Weights of a small CTC image transcriber.
Model: 15.7M parameters, arch vit, norm rmsnorm, activation geglu, moe top_k, num experts 32, patch size [4, 4].
Data: trained on analogue clock faces, 48750 training examples, 16.3 epochs.
Rows from block 3 of a small CTC image transcriber, named by matrix and row number. Rows with one number within an expert belong to one neuron, the router's apart. Each number is 500 + 25 x the weight over its row's rms, rounded and kept within 0 to 999. All counts start at 0. Numbers have three digits each.
Before each expert's rows are labels from the 100 images, of 14976, where the router gives the expert most weight on average: "peak on" is the class under the peak. Only what is clearly more common there than usual is listed. The data: analogue clock faces. In brackets: how many of the 100.
# router: router (model.blocks.3.mlp.router.weight, 32x320, trained with AdamW), inputs 216-269
# gate: expert gate (model.blocks.3.mlp.gate, 32x80x320), inputs 216-269
# up: expert up (model.blocks.3.mlp.up, 32x80x320), inputs 216-269
# down: expert down (model.blocks.3.mlp.down, 32x320x80, transposed), outputs 216-269

# expert 3
peak on: face (75)
router.3:529518482439498548478496476510524518491485506511516467528558444519507511468471504469444527508523489503517518436502510516507506491482495556473493471494517530499542
gate.0:463515517544467487451476491471509475462510457504502524530515510496493509440447499557507523521514474484504492521494492506458512503484484489432485544461511561512481
up.0:484495464481468537469560491504524490461480456478515528460470521508476509511551471494485461535510516527474526515520442464470505490501505494482525543522520445476503
down.0:540527486495498559497502476481468456524528531516517496522502515479486488512527551527509526473473503529508513499547489499562559485569458540530521498473486504539502
gate.1:472470457453496473479498503479469555523510471503520476465499477544483533488494528547497511546528501487465476487510509509483483542489499496518442453485480524485478
up.1:474450490468512476486517511478491507501506489507472501512491482491495531500463537495533509507494530497478462499494540488495457539482518488512487482481493492484477
down.1:532481528540462452470507534519463512532463476490504533497490473556491508492527487483494502527517482507535499470531524442529494499507499462475512438517494482508494
gate.2:520440541510512532526511541533492451524481496498493528469533489502497517473514483539474502502546458536532462425508530526496503515455503471512508501500473490509463
up.2:504467510493486518498477532503512471514512513494470506474518486513491490454518472547438533507503470512518535491523526507507479471519468506498531514536482464534480
down.2:531490469464496465470555503562482520503508483458471483460538517495509521508526470464482522530514528489553530487504489520524497505466536491536473514530480558471533
gate.3:507510509523511513519485529484506584519525507488505503459505561554501476559493498483509481487514502474535516468478513535505504518506524521539518487497504552553486
up.3:513468498489499483489521481497486483563494523529494536508508461496498496493517514494518550477456467539484510514519503545463506516456475510495493523509484510423519
down.3:543509500450512494504544475481503516512494468522511499504554510510504543505510530498485485483512503519511526464508468504485541492479526465486443501510514487506507
gate.4:537484536478498519535482508461497537527495460485519487495497456526526478496493475507537491493483522535500477458462515475469525487509517483505505480501456490560539
up.4:461434479514486485479523527510524458431477561480483447468513494486466466527477515472487498532494467465490533515500465531534491467484552513493487533491533465472497
down.4:499544481506532540474470458512505524528519448502485529481529504466462504478445495457534520490482541479484524501515504507490479538519507516485500506528511503517477
gate.5:507500478502481520522492506490528473507526573474461505515516512466493554540510472461531516480470523485507457513501467501521520478448510474498510515484501490501525
up.5:490529544500501470462479507498481514497486485521524513530492499530518436436502534498501472508485490521489533520455514511508519465487506507512480460519473469516491
down.5:492527480517499557519479483452504483506464490482525450538465468485508471523492495472476504520501513474546516522520541551521487465478537512501528471512530450470443
gate.6:503503502526502519537516502520516505482479504507549542495490520511499481521498478503462492459525514495519542551501497488521519484469510501554486520510566496469521
up.6:486498479531555543494497518440486496453470481500482469546495515480514511493499526484553513535498570469475465493468489482496502517541477492483493490497497511534521
down.6:464509495469516484489504451500497510447520525492500535538529481491521491486485527497459458507488491490531447510502487461491501457520514503495459541449517457485490
gate.7:518509471482496511475502495486443531515502459452492545450466521459506492501468484500539504501493492506507465472501444480498511496500528485469518482486489521462482
up.7:474513542490537504514522500476527488514518512498514474478528519535515535489508514483508536536468514488504545515493534525520471512506477500493442469486520454559507
down.7:550484513508471501517467480501542482518494453525527465530520511464523516514557505509503549482531458477498500453515468502514487491452500481542462477519521494481495

# expert 30
peak on: face (82)
router.30:517524492455509536480515497517496510490509509507555474493541468518488506508513505477485524480532518481506515474482537487510489479427478542471509481502523483528544
gate.0:472545481498486517495502541469460476548511492514505510486513535508449502487492506458485439457472513474478507498478507513466493514481501546522524517494506573501497
up.0:509483497512516475521546500494505505468500509476501498473506470517509497506528503495543468529513471556524511524496505467519514539459485520465464514505543499492525
down.0:524473491519487470494535535493529517491471530524481495514487475530478507507544472509498510499521548498493487508510472505538527463481514498530531500571504498499520
gate.1:484453559516502493505534485494459503478467491481512521481517488508515494464493518504495526542497486492516490512479484495469475461488504515532488490505481471494494
up.1:495497518470562495460509535494453529506512483492492512483474466534446517506477530528543473519520479458501503500508490522486449509477468502494517543509528512504514
down.1:493466485511473461507494491491520466505448494532498481506509534486451500471538517495505464461557502494455519497490515522480508472449501483445509494492528539505464
gate.2:486457469504476519467518489492501521526517515526455558500483537469483497476451515494474465497524493493512511495539503481462494501444513530467492548494498433505517
up.2:450507491492483500504473466483498494504487504479512449526467515507498489527502509510524483514507463491487499488437499542501504496536489476497482484472487564485510
down.2:509474530502526497485520515554522514486543508512505508470499469508493530474504498504531520516487491524451518492535494536507517516516497502474525486502509502497563
gate.3:476494467441492515484465490475475538482472497482512485513526533515558538523468566494492479470488506458519526491483497488526517479483504502505521481499513527475472
up.3:496491507426468530466505516516500495458498503528502482516569537521535475522533519475523516486461486449523513485476470497497501498548537507460509528490502479511492
down.3:513497527473515551469465475498494489509476507494524496548523487455488497532487527534498496476477486520509466476513473512523489497529503482503511526493499548500499
gate.4:503483529534498457513529495481466489522477508493465511508499484506525495488455457536501496565457522460508528487536516545505487481511494492497519514491500534496467
up.4:518491496462472523459533527500506500463505507485516494469540506487532493490472509483470505471475490525492508455464507476507556521474551459495505519503491474495525
down.4:493537485469530468459472483502499498505510503478518475491491510514494491507551500506502467477497516470475479505491476493548459527481449417465456508464483498482495
gate.5:465437529522483458447498511463543488476513453515489529488489529464519507486506476519503517525487466444478497474530478489438500520457535475510518528521497499500506
up.5:503479490502541510503508522502509463522462555505514544514471488515502498510511527526556468467483525537539483474519454514518509469502488515497526491476495504537496
down.5:492518507475503483498527495536491473490493504547557436553525499522485497524486512514489538502544509500521519479460474473484455486513540490486469508550474528507480
gate.6:539528476485493530497529462509476492508478497480502523501518483543474520504507526520460468511520461485451535511427496523539497518485483505475485543509480501519538
up.6:489481465535511464511524492509483540486506478523477439504494486456489527494521479518548503508452544475513484499543509497509490469526509448497532512500481536487523
down.6:489496488520521467491473521468479493513504491568498500546489477497493517477488497503501484549516461519482526487481504476504508504510516496470526514508523477513492
gate.7:483514438468513506509518492525541504527500457488479480471490504483530515507510497485461497519446487464487471520497479488489466486517493492494547529517493524517531
up.7:503518507478482518508552470534547525511487517459513514506477528488555554467523544479516497470475457458479480512446476516511479502480485496493517530544528586496517
down.7:471457501470478509517441502465481463532498489504495491532516496524476509486481540503447497520474518507476516505518501486502493500538487495459529460534514502535510

# expert 6
peak on: backdrop (75)
router.6:525505498437498545480497509505530485478492525540530453523510466544522471490478503479490526494537515517516510482481520483500469473481511549463503484496537499484525
gate.0:446499545527476505501510466511460448531509490462484515520479518529491484524508507489503468507517508503499578504478503500482485486474477486498485495517503483494493
up.0:474457495530477484473536496461453469512505506503476489514478464484488512500495532524534493527477499512495494464483480496482497528433475478492515514479496505464491
down.0:485523505505460464476519501570499506470499540464524519539506497532487469467467546491527501466496497497509447516503524474467491447504476532550531489500497502486519
gate.1:481494505526550526495482491506491490493498528509495487536507547511500449503496548530486476460452490485486506496487535456501517518510501480484541502500471547512481
up.1:488484518492517470469529508470493515485475491522505435473485510525485469484492501500519446479509489494481474472459538472516531528471458467497498535507491528470508
down.1:548519519551539457503522511529479482520475488498466517476513467440430541484508510502475496527538465520489493456499516530468505520487459509530488470521481532422515
gate.2:500441477525495502509513510517479521476492507479503554508498498472520515539477518514465507509487464550471485447502509501490504507463487541473511507490474548504495
up.2:504519521491488461479501499524491453498513473537468469534486512525493545512528477511482536532462467512482510533530497496513520474482518506564517530514522474474511
down.2:479461517506484475538468506510496439480534476506473482443440464477486466481514533497494478476469487475505540520536496532495528496514520463462491539495533532507485
gate.3:506469523488498487464502540450519486477510518501473480546507492518511499506483515528466507481582512502522465458472523473507522508497473464445493496492515504480515
up.3:470510513469512504495529545469532497513510519493489489494522517509508524513483523495444495492528473513506477474498478470494558500492484498515512474548475504455534
down.3:519491458517498537483504518460493461503523476522464546483479538518475480463476507513525484508522526502516502508467494529480476545516468508512483518515525509499463
gate.4:487460581528536504490477514471497530493519534483472507508481500521472503512490488506549498514507510519450507499480546511502493539521488498449502503477478455480517
up.4:533462557534533507458481499467470509514505497502493466500509523523506485528514467471521493499496501506459494511496465536529499534576527506497531540496472541538463
down.4:471475513545530513473494511460434498537537510474547477510481543514503510529545492497432492525450524522558480490490446520481495535497493515528512503469545518515502
gate.5:449491510501526481502497524533512465525516519554488486435541502525496492497461511468519454532517476462505486499481511534440514485453490481499479522515515495520541
up.5:509461504493500507495511530517547472465528503516523527477501535549535447482494525474474487539506473472530523504503485528522513511493516516515489515439495497495540
down.5:507488488511536505511501524483474498518492492498483540525470479512507533475477507445521479451461517496487511462537470523483504498511504480484555506490489497532515
gate.6:489498537530464486551501523454475511496492489477484509495481484509521525519514468481510473512532484512481557502484513459496469451514492521512506539523419477457525
up.6:559505522459536496479505464522507532497485522561485495468523467474523490473497519463523503491479493471503500499512512491479502526486484467503494479478547536557499
down.6:504552506519495470517540481498487491460508524456507526472496492496517520509501476498486500495452504492522462493471532539493453503486495547496510478540524498495458
gate.7:456468501541476491509458534516517426523561510463471475555483476470460476528541493498482503517532498514530454474488518453463488545477501499525481520511524497523525
up.7:466458496527491470504466550508532471493559514486494487581497497489466477523528529501488499490569490520506459499485550469478485534454506498547483521531489498509537
down.7:476479494512479463486483508511485564531523467497500518500464455488489548549514506512532486483475523535529552528524489532510485546542499517519511497508521488524507

# expert 11
peak on: face (86)
router.11:535512520456499537472509478501500473472505533524521451527487459495482478492472534482491522469536509505538510453468517489523458491488520547495488442501495503483515
gate.0:504503526508502457509524557475441504525501483474477487499533469506537491521484521522445487536507477463464479523503472565523461496498515476472518449505509476531545
up.0:518512506492520530538510478496523513465491493558509474453479520489469506490510488481553482487486539519539496473505485424487514517474501473484471530513497523517476
down.0:486500500498516476491499459469466512503495483522528499498480493535506539506521475486515454512495501503492488537533553452495517504523515514536536508499510492508460
gate.1:488477495507475561477479547515494505441498441487482487476513526531529513484511505497485466501520499479503525519455483508493489548522491525498497512481463515510508
up.1:503486498514503549500505528554486513484472474497478509488506532546529477489520532519465471504522503515501514499448483516485495519547451514500486525498471441508544
down.1:508471489493523435537498504453499492499499523476470509500479522502481502477498524510484464515461491536503504518558501502455455481518517517487460529491491507528525
gate.2:483543500473543503454510481494489494512519473495489502498452516498479537516474474514487477553497503519481517505503484494503483524503518517522515447506532487496497
up.2:489485497515489497512455479518494481488521508492510541519524493500497480496511536467509536461492480498559479549503539470491480493476513489485495472460530506502470
down.2:485504479465495497509489514506503547493511516478491465526521542524493483477482498527457501491469538513465490475538504494484508482549473466510566490531515475526460
gate.3:503478496481472443456522491453495485517489472492487541518500516485515462521518481524528512519500529462534496516520548546523464472500528471525432538484485511486476
up.3:510464473531476492487495463499459531534511525523481503527496479507488473515486506520464517472489496476480553519456500509518498492513491499536485453483502545506520
down.3:505437463464529515491497459519492491484535505496520475471510498506514502480537485516489477504494504452506492511474468455486492525454522507495489511514457520531506
gate.4:478468526490476485529529459508498495526453514514436507504499540506488523485508497511467502453503460483480488516485520526461498456472561486545490509498458500541507
up.4:524463520472508505512486531524513477507465513511483533475524454498476478482460474449463565499505556519525521517508498481448498494533492481482500493544489482500518
down.4:509480482539452470498517519487496494499529500497480530555553567463504480468493467511519537521476545486490442466530477495565512501482477529470488500541481523483495
gate.5:513488504521495518518491489504490502510490486525453496522494512490531482481486481534500489507473550462512440496517455488496469527513468498465456473504509530535492
up.5:517509482551519513530487472537503514495495480525468511509488533520511481469478500530503513516500540476528485498510489500505496504547493528493477488495492496495483
down.5:511479507492496523472527486517494515472503508554520496463535427533481483549524488513573523442476519492499525479476451502478452472489518481462483463500503506506501
gate.6:502464487457486534477488507482487482501489452514461527495465553462539509539498463445532475510496506467497531506454530462484507536508492511473524500490531518494507
up.6:482487527484502479526526507485481538485531506518490512551472480534481522493499489532483480454498509523444507560505529508496482508477500505497488544511482509494537
down.6:497502474511522493472474516490489490487527474462516476453486515501525536476484514486472495496508485514507502482515534482460498487457522461491500510474542551484542
gate.7:459441536483495504489499545453458514480525491467489502498489475533485512481509508523468509508519479524468475529486521510513519489490501473513489482497520526477494
up.7:504490475532500520480498480490533472541436451473467501494542562492470492543501502493498503455515547449490482482513460477530497526498523504512502535491497545473504
down.7:477468481459497510488498499527518493519453499531498494458473504460476494484498512493524482500475493529544477506536465542482509474456492537484503553521500532484478

# expert 19
peak on: face (85)
router.19:526524482479509515473497499478509471497513509516573445513512448535502483501497482454484511488520512491532510476501504504536476471497482508470524462512531500490533
gate.0:480497502513524507551480467528488509510532444487506507455471521514469527556495507475525533439502493460494512494507510497544485508528492519519525478499522511518486
up.0:471490506480520512499492506476473532459517481481522516496478466499448510558496489515488529476503510520443460478497502526478433507514508538482504498525506533538481
down.0:499510503511479496471517512477471551542539477519479462488530490493522509537512505463527515507525560493482533481509473536493472530486498482517512467506516498492463
gate.1:494500492498509492476477470472487533501502515504489520517447513482512527495532488491485511522521474458499450515493498520472538502497528499470516523493520499466467
up.1:516460477475502502493491470484501507482487548466471524577527492526491504525489491496510512514492445463503495518501503484529508457488482513481501504473523475488464
down.1:540517472507507480504514512515471478472469491528527482474534478531488519485484492503518531453499505537489527479498541512490448446512501527494477502522555484524495
gate.2:510476534525490478533538496545489483555552498474532506495520503521479533496501486514489510483493502444513510515529481535545516505470466501490537526519511500493545
up.2:525495519463510502531506431570472521540551490476498463448488497517500469498484523522469492528509512503462511525487509510514461475481476484552476506504481513520491
down.2:505523512466526523489501503477474519467493517488505488478501492504490488468525474482473531488559510525498481499449501508470511493490501526477497472486564512491538
gate.3:500452497521509502497538479471508493527504490489450511449474517525535460483481468488527508511500476516559502555519529468506492524491482475527461531512556483487476
up.3:485523458493516460505470486536486472481541502566450505521467496534538523507483569497532492485505470535453491453533494524510503473517467489509468521499475474501530
down.3:491497499526506486491543497533504497491469493507537477492490501503440519517511492467519488508505477480463496504471476552490545506527482516516515489460426497453512
gate.4:489494505508531488487480478494481466516517534512463533533511514459514491489506498504512486526519543507476483493509551519477548485491515493514517477530461468505470
up.4:511479492490518483507513526498513527507458510505474524523509500478530512508502516478533481489536513497501495480502525520474503494478529533488482488508532451475463
down.4:511551467527494516502522465512502501490523453512510421504511491516495515491507492528510520479477499521484515530520483567480507515490509553482463506522485528491503
gate.5:512471496503530509493518523471524473486473515490470517498523493508476503478489499439507480496439497535480492505541518491520487494514533489538456522492486493499519
up.5:502510534496508536522463492482475510502530450498480504447486518467471469482512516479506515492545492534482503528465507465465454461501494507490516491507498535497529
down.5:514522475534499531507494542528520486486483496473453494512481501503515499514465519539492523513478514502524513505519501539484455533505449493498477515549527528508508
gate.6:515487477483496488527528499509488501492520498495482489490491481486449495569501490496501461490513540519495489523492451508481514482533460548501487477512518516548460
up.6:492477561499482510487490496515512450468480515488493496507525482538519534484476528465473530486482465511498483482448548456530480512484516450517500542506467492507543
down.6:563514510483523482490461484495471426499485518527510483466486493489484495524492537496428551508497484476494530516513514508518506476478487514490476508460478525482523
gate.7:458486521509501463473479490486462509502501511520542502486479489486495470454506423460502537482484505504509500491533519511501488488497460498536477472525460498503537
up.7:519490492447490550490494494494511450522525524477502463466542453482484517474514497512496540515514505464495516512476498514489505493531506489473495504510515501500466
down.7:469475484480485472533519479508502470491470511502504505539544524491495523485493535465532496525473548468476485493508485514485472535488480457482518530522523436494509

# expert 31
peak on: case (31)
router.31:532517504468505530463514488495509506476515548517532448493508467478513505498506541456468511489521504526520496465496536496513512494488505536477518449499510488502530
gate.0:520489485541499490510471473480480494462500494532529486498463525510450504513567503464470477493527480490502499499473499536436487504499453497462512489543493480496508
up.0:501471502515468488518498495515484503480527458480516498539485502539483517501496477561466490459476469486461533463468492513447531474516476483521536469474488522494483
down.0:493435518508517512522492471506503493523498541528467494535482481522454524531492529479471518476483479539465489526444541489503510490488501473524483523456503486509549
gate.1:518511534535511453535540476485515526536547493485479492505530505485540529513523476527488525550476483519512485480491490504507543502467526467495494518464484495494484
up.1:518504545462456475456452495514507491508499468511520492446507450503549457541484466520458526452508471516504528520438474528484499505525479534487495494498492466481509
down.1:491443504458491532468534516480480511483539476482501502528502519495500510506522508507490495493520486488480512498511562487460498548501467486507505523485504506479512
gate.2:472483538495470484549489471508529514522543527432538501518476507520525537467530471510480483486488527501495495533525499497508489483491466502524547528499482523493467
up.2:445488524528476484567526508530509545505500528514520485506472476487475527501497481478505492499514530564506488502488458473490498495515534524522470494537496504491502
down.2:535505436508493463522440478491534534502502518528522510517538515484452525499528502524497528516463501490528490487531471491465491514456489456482497524525449479493469
gate.3:448438455467500463529501489526501489502545533481513473496560460501484523453543456490508491485521502483521503465501510517505501473466518458501507533497494511506524
up.3:538525525511517549452517490470462529532501474527492499500464535495475495502493526495492532528492525524496517568500502519532526498611454524487525491490520525470491
down.3:466486449512489491496472487475523497493470537466532506508493497535478496483484472501453489509491509516473485505482506556530472487544544495506527478461502505500470
gate.4:496506504506506469503506487495525510478512530523518540481490448560501526467532511459529544475475493496515461571486477507507506469488529515504487491519514439458532
up.4:488494507531484517466515449503495457505527559456511496503465541526443527493504498501537504532512472473540488536501457497586520491505465483520473481535552455473484
down.4:493521509546455531563500482495485539474540498467504498466541537519532512501481487477491540503450523496505513570530510497505520501492502491550461473473475492500501
gate.5:503509469480516462496483478477530454506530479480496511494551501504502516521485498454478531458483506501502505512498558501491508523511502482463513519550502539491462
up.5:486516480469502480485488494510543471513468531515487512540534516533561520498523507449481515502472509491503520504517535481496548519525514524507559513521542532505473
down.5:495438490496472499563515502450490454536510511523453508515514488471507463496497557533519469457445492510461540499498500509522501502463533549485473517499530509551487
gate.6:476509515467546495468457514504483455467542516449491497488482527483521535520512503530501492524506479452469483511543503441482538501502473495516465449491521489558482
up.6:490527525487553512464421489516479440500554518450485499519512514500547534504490521511493504542488497446461491507527506446499507491527481514507459448469490509559498
down.6:554506532518466532520491499516518494497486470505512456525524528492497503484460513501525474501492561492492529508493490533535521524480488506476506472489512541455488
gate.7:521427485464498504512509470509486532515514511496494505506508488525471480567509512512483501522548496513493513556490540536493446520493504513557488499528538513553493
up.7:481554496562481486522496460469522488507495513464504517501541489514489532500471484530463479479490503487518510492450503494525535488472525469515496492439496514495523
down.7:498475473532510534531515534495530504501513504532454471476478489495446528547510532534503507510510509486496468492532527482502501450500505490497489535482432530525548

# expert 16
peak on: face (88)
router.16:522490489466515519478514497523513518471478520486531452507508467512468478488490515480507539484552506502501503500490491453514469493466491545465506463480527482474521
gate.0:512455504509512495488487489460549497533500498523494480492489542568493519516522494471484511505496446530515472478518501543455465502498482520483436505510492505533451
up.0:474523475518479529489480510499452532531504503484478510505508517461497448490500487528495484511526543435506514473503516473541499508545532472470501483521529456468521
down.0:462473435485512507493515497496530511495510475487513581468500529485491483510524494479494537496499510513524480490523467491458491489521497460563501550494571488484515
gate.1:511503504472519521497497479482478472489498497492485452513536535468470480491506475501513510518493482527501529471527465510497486499493562510493488532490467475524458
up.1:526509535499484510519517461496460495479538508472521481513524509482497474534499467468475518487489506528484530540524516509494478486501512477479510536506453459513483
down.1:484462425468522556472493515491476540526501516467489537536498472516461506483469499520513451469472496496518519481523477531478525544502482457555487497520489535499498
gate.2:476462487536512482497526488491453477467550470488461487498501519508513471562473480439491492507524524522496478497497535559457488542498458490436489494484500461552516
up.2:501495539500532481537513504488517544492481503497538529507511473496537508484533497480523529479451497517471526455501485469540512474503528511542505527523493503494498
down.2:505490498516470502518507505501510512477512487515476508496493523521503475517512516462459518513483496480486482540456504504544427483457532477504497523491486464483535
gate.3:545495525504491532504506465508540481481479468486488519523485531501499509473541503510453502511451500503471442490478485517534495507458478487539495483483495519451510
up.3:464492524498469533469508527500456534504524501515476459473497461487495473532529499503531507516497499462515547502545524484515501496514536517498460548526508507529506
down.3:476505487473514486503515492480509480516506519524463512496542476485513490537534568469506555494486495498491452460484518535507543478530505503479500529465495539506481
gate.4:437497501501522495502464506483491478480552534496492476498493552486484495512499534502553495489497478492510487518473532519461530478491543510541494526501514557515473
up.4:500472452482470500509492474530519487568521533485492537500521528492486484488524473479518467501475479509518519494490441478514488513533504481466452474509464501542544
down.4:523491511476481516482485454460488522516499525471516488522498536504469481541482533507515505495522501504486513509494488485508548557485457495514507487507531466469488
gate.5:522452528522506492513511549453505500477476521500457488519527480505465474567494498508490510487496482453538543521534498516527496504494470496508525521524509488518494
up.5:503526536456504471524482440521512530520513485502532455530500539476503535466527511483482479509449538471495466442442483550499508537492540485489501490474494540475480
down.5:483513494497535502494506502501546514498461509501498519458478500500580497474491494510493510524490495475508504471532500512497541496465498503474526483493467493508455
gate.6:501537478552539515503483553512512509514530503524504499520518510511453549496483479451461490519519535526468436501501517505513513501487494548481516458475509467520528
up.6:521453507468480490491498442512507488521501488488486533527489521497544509521518496523524487508467479493535514500488483518501503501512507483508503561505528515480484
down.6:536485466503517476488437502434484457485510530483464555491479491528513514506518496502508467490489524515508518536498513460536448494478521504527538455542483480511481
gate.7:490498540475524503542492470487482521507498490458497429463470526522491530490498467515538469509485528466451538517493508509501497504504487464516490524511531467500502
up.7:486499515532479484521502507498503494496491522538500531550518487488540515522493542511439525466470489508520481490520474497518494482481510510498506521450474525501508
down.7:478502503542440480501474529501481521536522459516487544479457520509514498484497499493509530485486507511509491447494472521487453485471484506523530522517471505504570

# expert 23
peak on: face (79)
router.23:499497475551545469499483525496487514503487467448491519502504492504480470532479491537495514537468545456529472484497485508542484464498490482506534513518557498532492
gate.0:486447484465497480488555494506473476462484496484463495485524522467493505523487482533512502520488518509505447511467538491474471520485488467505507498470530524539488
up.0:505525521520506504495470495492533508516521512506500496501470464522498502473511497495481502464512478525489532502529484505539530489527516530493476532511467490468509
down.0:511527487487477553478501459540487468495480496488486526493501491497503521551479532494499520510531462496520481512457504463497518513525501521478515511486527553480534
gate.1:538536505498457498492465522471504455477539499470532506475573510508535510529464543464443523488469476478473481535461474527530505531469518518487463475487517519484481
up.1:512503486500481491504503517429517437495519477453509495474544485526507505509496520480445536528478505471506492531477502509506507525516517523491465482494508522497456
down.1:456513510462528479527543493483474536496516485496467478493477462537464500524494478453515502455494491527548491547526497477508514470527493528520499519514474464524521
gate.2:451512479499507514480531511488497488490513516454517494486495497475449509549525488513455490508479489510528430513457526506464479503442529471535499480520505525480509
up.2:465545486510494545493517546496512506510507532451502499483478504462451506511516485483440483516487489552527445488470522474489497498433487495540537496503498508479514
down.2:497445538494497500485484511459477491536517493508480530485480506511510508499482482523465543531480489498503526521508492510446510507443489509528511501558486485524516
gate.3:479510507501481476486502499525511484463497496491535495532507476453502549521512499477513515466527467474464509462493481489513523503522487506495515498487541484476525
up.3:499497556529504500484464503501432526494489519525431531468475467514498518534506478490478477505450499511482495537502501487451474499514496497510536531486488529569464
down.3:505524479529527503512505492510522542506509487537508503512520521511450494507456489531490497498481511509525523487509486484553503497482515480520537498514540500554444
gate.4:542489470543462489563498447541473517507513460484467498476500555486494575491468512495482480531458536526457515536545472466531515519496463490534500466494519524485460
up.4:467462532472532504460516513453511470504490557562511537507492474465511442530520464488519517467525463523509498469495517534506484485496561513478526528500503498493510
down.4:506449470493475501478489497473509464500510490475535470462466494528462502499493439517538497495515508486520512498536505515492468489526459485528514506542500484509536
gate.5:532547496540474490521493440513517491531511455462477536524505523456487536526499550554506481482542512512502553514481481554460495524483474503482451521488493501532447
up.5:452529526460553493470480522516472488532552483519501466477472466485531510481489505474520527474474472508505503541543534481460504506479512464512541459494459517496511
down.5:470467506513490493513491502473446471495498473476521525500461474491502529490524501522516512530507471494516558560543471498468513523500508461490520472536480522474502
gate.6:529506532497480483491524517495461510470485502456511508500535485551493529536461463508502478504501508505490454485481499490483486491519485549549510494523510525509453
up.6:448506478491525511494483482503552485527502535550480478521462507439484473477542535488507509499513471500537550504515504512514510487486525460456459493524476461480544
down.6:478504487480503520495482488540528503509523498455532482495507492459543516465523508503504522481512496508533469471511495498507549527467477449477468525511494482500565
gate.7:516545527540475489505515495446488517485509456487498494489520502475505434508491536478505497483516474500484525466468530521479521486536532562467480519483472491477523
up.7:479476444475483548514480480508519492526460572512476522555473495495503555498498481482501501472486520478478478526496490491486490518501469490485514534506503523493533
down.7:493489492513479486475488502478531475540526503526519511469509489504512519476515499450515511531520510518481470492443487490459539489488539517414543490462506476518505